python train.py --encoder_arch="vit" --model="contrastive image-text model" --dataset="simulated stained blood smears" --train_examples=195000 --image_size=64 --crop_scale_min=1 --horizontal_flip=true --translate=0.12 --tokenizer="word" --vocab_size=32 --loss="softmax" --embed_dim=128 --encoder_norm="layernorm_no_bias" --encoder_norm_position="pre" --encoder_activation="gelu" --encoder_mlp_ratio=4 --encoder_head_dim=32 --encoder_fused_qkv=false --encoder_bias="all" --encoder_qk_norm=true --encoder_parallel_block=false --encoder_inner_norm=false --encoder_drop_path=0.05 --encoder_patch_size=[4, 4] --encoder_conv_stem=false --encoder_layers=8 --encoder_width=192 --encoder_positions="learned" --encoder_pooling="attention" --text_encoder_causal=false --text_encoder_width=384 --text_encoder_layers=7 --text_encoder_norm="layernorm" --text_encoder_norm_position="pre" --text_encoder_activation="swiglu" --text_encoder_mlp_ratio=2.67 --text_encoder_head_dim=48 --text_encoder_fused_qkv=true --text_encoder_bias="all" --text_encoder_qk_norm=false --text_encoder_parallel_block=false --text_encoder_inner_norm=false --text_encoder_positions="rope" --init="small_normal" --residual_init="none" --optimizer="soap" --beta2=0.95 --lr=0.00098 --beta1=0.95 --shampoo_beta=0.95 --eps=1e-08 --precondition_frequency=16 --max_precond_dim=1536 --one_sided=false --adamw_lr_other_params=0.0011 --grad_clip=1.0 --steps=4600 --batch_size=128 --epochs=3.0 --lr_schedule="cosine" --final_lr_fraction=0 --warmup_steps=460 --weight_decay=0.4 --adamw_weight_decay_other_params=0.01
Rows from block 5 of the image encoder of a small contrastive image-text model, named by matrix and row number. Rows with one number belong to one neuron. Each number is 200 + 30 x the weight over its row's rms, rounded and kept within 0 to 999. All counts start at 0.
Before each neuron's rows are labels from the 100 images, of 14976, where the neuron reaches its highest value: "top examples" is what is common among them; "peak on" is the class under the peak. Only what is clearly more common there than usual is listed. The data: simulated stained blood smears.
# fc1: MLP up (encoder.blocks.5.mlp.fc1.weight, 768x192), inputs 0-95
# fc2: MLP down (encoder.blocks.5.mlp.fc2.weight, 192x768, transposed), outputs 0-95

top examples: round nucleus
peak on: large cell
fc1.100,187,263,180,221,230,188,194,211,218,188,180,190,209,228,185,182,233,231,215,171,236,226,246,192,221,127,190,190,192,179,259,202,202,217,228,199,261,200,215,228,189,209,205,203,216,198,180,196,222,164,162,177,169,228,206,241,239,219,240,142,211,207,224,203,168,186,253,187,162,195,212,208,180,194,192,209,258,183,217,165,155,98,170,242,200,201,228,230,281,212,187,206,159,182,227,210
fc2.100,184,152,236,174,210,223,218,201,200,274,200,188,215,269,212,200,202,252,168,210,162,164,196,287,198,225,147,174,217,149,208,155,147,150,243,227,169,198,166,166,221,225,171,213,198,186,268,145,206,220,200,206,196,194,212,208,164,231,194,214,157,190,207,221,222,219,181,231,216,211,246,169,215,219,230,225,243,162,196,219,186,201,237,198,220,198,209,201,159,218,199,190,200,216,185,198

top examples: small spheres
peak on: small cell
fc1.166,194,218,163,186,280,167,198,228,220,243,222,194,183,118,204,168,229,227,216,180,209,248,223,202,192,205,229,277,183,150,209,249,185,237,216,212,216,218,211,191,206,220,206,221,265,223,230,279,209,203,209,180,213,171,211,182,213,190,218,211,215,197,198,219,170,201,213,280,206,184,185,211,193,202,158,181,138,176,236,200,209,191,186,184,193,187,255,172,215,211,177,192,231,212,249,226
fc2.166,193,204,204,200,183,200,219,183,239,148,164,169,192,209,188,214,157,200,214,262,182,197,196,241,183,230,186,122,205,249,220,226,108,156,215,233,191,192,198,152,204,177,165,232,158,140,186,203,216,198,211,248,206,181,224,224,201,213,217,152,222,169,222,186,180,215,221,176,209,154,176,201,172,227,180,148,196,179,208,195,175,180,248,144,190,248,206,247,294,197,181,182,186,220,184,195

top examples: target cells; discs
peak on: small cell
fc1.225,190,187,197,216,201,262,99,213,193,196,212,206,233,231,194,213,231,195,192,186,220,193,234,180,181,176,221,215,195,255,198,155,206,176,142,240,140,214,311,145,196,205,196,255,204,223,171,197,231,221,251,185,235,216,198,249,204,224,182,180,203,157,176,221,178,165,237,224,168,214,219,149,219,198,175,205,181,194,231,179,202,167,195,195,198,195,212,188,210,183,203,161,252,231,197,285
fc2.225,176,188,249,182,158,164,132,152,204,189,257,184,150,217,142,180,205,235,129,157,208,180,166,189,183,217,194,192,209,163,193,212,208,228,175,182,223,194,155,175,252,229,158,153,208,201,215,209,217,159,170,189,240,267,168,171,200,248,195,212,126,174,233,174,233,203,184,205,229,192,156,227,212,188,207,221,171,192,187,237,178,219,238,136,202,207,200,139,187,184,186,191,222,165,143,194

top examples: spiky cells; crowded
peak on: small cell
fc1.527,231,225,238,197,166,225,169,187,198,186,190,162,215,221,212,167,126,188,220,216,168,235,213,201,215,162,122,221,233,149,209,209,174,225,234,205,181,182,202,179,258,215,179,220,238,155,246,212,205,236,217,210,187,210,180,196,228,167,207,194,198,234,201,166,194,178,198,212,195,209,183,157,218,201,273,205,201,195,187,188,176,145,197,221,183,187,181,195,237,224,175,194,205,230,208,213
fc2.527,206,178,167,187,259,195,241,177,147,212,203,189,192,226,176,209,202,236,113,174,178,193,178,174,213,180,205,177,249,223,239,189,203,218,222,149,168,151,207,170,188,246,231,201,184,300,176,174,284,210,185,167,184,190,215,211,220,156,109,233,219,193,189,194,184,223,227,192,148,181,191,166,252,189,150,185,200,202,179,180,199,194,203,155,248,208,167,198,153,198,212,182,207,160,225,177

top examples: round nucleus; crescents
peak on: large cell
fc1.343,177,202,180,222,199,219,179,227,202,217,203,205,221,264,190,231,176,261,211,158,151,207,182,218,223,213,204,159,196,170,192,177,264,179,207,213,234,279,215,205,158,154,237,163,178,201,249,205,203,261,190,245,208,270,174,184,170,210,225,160,200,252,187,216,188,208,232,227,164,200,204,186,205,175,152,200,208,170,198,209,173,176,157,182,170,193,143,211,219,227,260,226,152,236,188,212
fc2.343,185,161,261,189,224,220,224,159,216,203,191,189,214,180,155,146,221,251,191,194,254,158,243,209,226,164,251,238,127,243,206,220,112,245,235,214,188,201,210,206,151,151,206,214,279,149,185,207,156,198,206,194,198,161,220,240,185,182,202,240,174,175,210,215,207,182,194,218,226,188,219,194,209,182,222,220,194,227,203,170,241,167,224,242,165,179,215,210,206,146,209,211,212,181,206,201

top examples: target cells; dark grains
peak on: small cell
fc1.262,206,206,213,218,138,227,206,200,228,179,263,219,169,192,224,203,224,178,221,221,221,204,167,191,285,202,246,190,205,252,208,183,192,198,196,201,191,215,182,190,198,195,182,199,216,192,181,278,131,187,216,167,216,215,156,248,167,233,224,223,171,187,222,220,141,186,265,203,239,196,159,175,215,142,196,180,179,230,217,135,204,267,134,196,203,191,203,203,205,239,142,201,226,120,193,171
fc2.262,195,220,143,141,163,153,159,115,165,182,189,194,184,155,183,179,199,222,234,153,205,184,205,197,179,175,169,138,190,183,231,203,208,208,202,196,208,198,202,174,180,175,233,204,162,167,194,223,188,172,202,224,157,218,151,264,205,156,171,264,204,246,190,155,234,207,170,197,210,217,185,216,157,211,249,213,249,188,207,236,173,203,225,206,228,179,176,221,205,181,188,147,192,236,152,234

top examples: target cells
peak on: small cell
fc1.335,126,221,239,161,164,266,176,201,192,208,172,183,202,189,223,227,219,183,185,209,225,225,155,190,266,209,216,152,232,228,169,177,233,191,207,202,226,202,153,191,193,218,271,159,200,170,212,249,222,246,188,217,153,209,195,235,246,169,140,229,236,218,239,235,207,182,260,215,184,199,144,178,196,187,225,230,184,158,217,202,187,222,218,235,203,200,192,206,167,175,204,151,188,168,185,192
fc2.335,223,214,162,265,214,223,145,196,217,157,224,261,203,244,135,165,174,177,163,184,220,199,222,157,164,215,219,197,181,156,216,213,214,216,237,254,203,263,241,189,199,168,168,258,185,235,163,194,177,162,178,182,161,234,194,146,146,250,208,223,196,169,182,187,175,196,187,221,208,267,229,212,177,250,116,202,197,181,191,171,191,248,192,191,186,162,170,188,183,228,201,144,209,178,243,256

top examples: target cells
peak on: small cell
fc1.274,189,152,221,233,217,237,194,177,210,255,161,204,230,243,201,191,143,175,130,139,174,164,199,181,232,231,153,262,215,147,173,152,107,232,188,265,201,191,228,183,157,203,150,199,218,211,201,225,186,204,213,178,219,239,254,187,208,204,218,197,173,184,244,216,214,214,186,167,238,230,216,171,207,208,181,235,221,195,165,245,217,226,173,160,196,180,171,204,181,194,195,223,198,254,198,168
fc2.274,219,229,156,171,186,140,179,226,158,168,232,157,208,156,230,259,214,219,213,190,247,212,214,173,201,196,212,170,140,174,216,202,218,225,202,189,194,190,116,183,211,224,240,226,139,208,199,177,232,162,226,173,189,197,207,173,179,228,166,196,146,145,194,258,204,164,211,229,166,159,180,234,125,196,226,205,208,226,181,181,201,180,177,170,170,195,215,232,204,237,223,148,225,225,186,175

top examples: spiky cells; dark grains
peak on: small cell; large cell
fc1.494,208,189,175,207,218,223,217,172,208,220,171,197,235,167,150,235,203,165,212,231,196,245,215,203,197,208,198,232,172,197,215,214,240,194,202,195,171,173,193,226,218,171,180,204,227,159,174,154,213,240,213,204,238,143,227,188,144,208,165,216,259,175,218,218,182,229,183,239,164,220,224,202,234,130,181,212,232,149,214,188,162,268,198,167,225,187,165,203,171,202,206,206,230,187,206,176
fc2.494,190,229,204,248,204,194,221,194,163,202,177,193,220,208,241,238,149,168,193,176,165,226,173,150,212,186,214,235,237,243,206,253,249,232,241,245,233,234,194,216,197,229,232,199,189,194,199,228,216,204,230,191,250,220,176,223,270,197,205,233,219,223,183,183,236,198,242,172,191,234,182,242,218,221,236,242,209,274,173,210,262,211,169,249,231,222,157,189,212,228,169,245,173,199,235,210

top examples: round nucleus
peak on: large cell
fc1.243,188,176,224,226,168,193,166,274,209,187,165,200,230,193,189,191,209,252,252,219,153,220,212,242,185,161,262,189,189,156,212,140,209,279,228,203,166,170,202,125,228,208,204,198,212,271,176,194,280,194,229,174,181,227,188,214,223,197,209,186,219,231,171,189,216,225,249,199,218,185,191,167,182,195,191,172,201,220,241,255,197,169,195,230,208,243,233,221,254,195,199,176,207,185,244,195
fc2.243,188,287,230,154,209,170,261,155,213,269,221,201,194,205,241,213,202,291,212,182,178,172,172,219,160,179,241,234,208,198,234,199,149,205,203,189,217,215,219,218,152,199,198,264,190,217,207,216,195,215,141,199,209,234,185,200,168,179,224,269,181,158,176,195,183,188,199,139,181,251,200,161,165,232,195,206,184,198,209,218,238,202,238,254,207,170,225,234,170,189,224,252,152,220,188,146

top examples: target cells
peak on: small cell
fc1.653,184,218,207,202,194,186,221,176,187,170,210,198,212,212,203,246,213,189,195,194,208,219,148,240,172,221,215,230,203,148,207,187,226,203,149,198,176,245,203,224,161,164,146,230,159,228,232,177,215,206,195,220,211,180,187,238,192,205,195,160,124,230,191,191,213,233,207,234,248,219,226,130,170,163,278,239,192,221,145,211,230,162,250,230,169,190,204,179,140,185,208,210,282,188,176,174
fc2.653,195,229,169,256,234,207,162,218,185,193,183,242,187,157,203,221,162,234,186,195,197,211,255,178,247,173,176,187,177,172,169,181,214,211,154,192,216,179,237,176,195,275,202,203,219,157,176,164,178,213,179,187,194,201,166,187,213,165,170,165,229,147,234,175,205,156,225,209,146,219,213,204,224,253,147,179,264,188,184,203,197,200,220,171,229,189,165,181,212,188,234,185,213,175,239,266

top examples: target cells
peak on: small cell
fc1.105,169,253,188,173,184,150,197,211,197,221,188,176,173,221,177,215,206,192,153,210,243,223,234,174,182,229,166,198,133,171,277,149,263,202,191,201,238,246,223,223,142,165,170,140,204,158,230,186,254,235,194,265,164,255,232,200,220,180,177,248,175,228,232,195,230,197,170,205,178,248,176,154,192,231,225,199,179,218,152,231,229,192,239,199,217,145,190,234,213,183,197,164,187,219,183,207
fc2.105,190,184,213,218,187,205,164,185,216,241,204,174,208,197,214,196,188,248,206,214,184,167,172,215,225,212,261,202,241,189,173,213,168,170,199,181,190,223,177,179,247,212,203,233,181,215,180,215,211,190,259,148,182,156,213,193,172,172,158,216,161,138,203,223,204,234,225,234,174,171,177,195,215,190,182,196,190,145,176,198,165,215,220,148,192,211,196,162,171,202,271,225,165,200,225,187

top examples: small spheres
peak on: small cell
fc1.718,180,165,194,192,228,242,175,231,232,209,119,229,225,191,217,196,237,170,176,180,233,191,237,198,239,147,179,217,190,169,224,204,245,187,202,253,134,173,174,193,169,162,207,238,244,154,203,176,173,236,191,263,191,150,184,195,172,255,263,200,176,221,194,221,189,176,205,197,206,228,210,279,245,230,243,171,195,194,157,202,151,221,207,201,156,212,201,122,207,193,226,192,272,263,157,214
fc2.718,221,220,233,153,225,226,206,185,206,181,245,195,213,201,216,189,195,227,184,194,161,226,225,210,188,226,181,194,226,190,238,225,182,214,215,201,194,225,245,218,155,169,139,183,171,221,214,200,230,185,283,142,207,192,218,179,222,165,165,236,211,220,174,139,237,224,192,210,174,181,201,170,180,153,201,186,208,198,219,172,188,167,236,137,231,192,256,210,196,211,202,219,177,174,197,215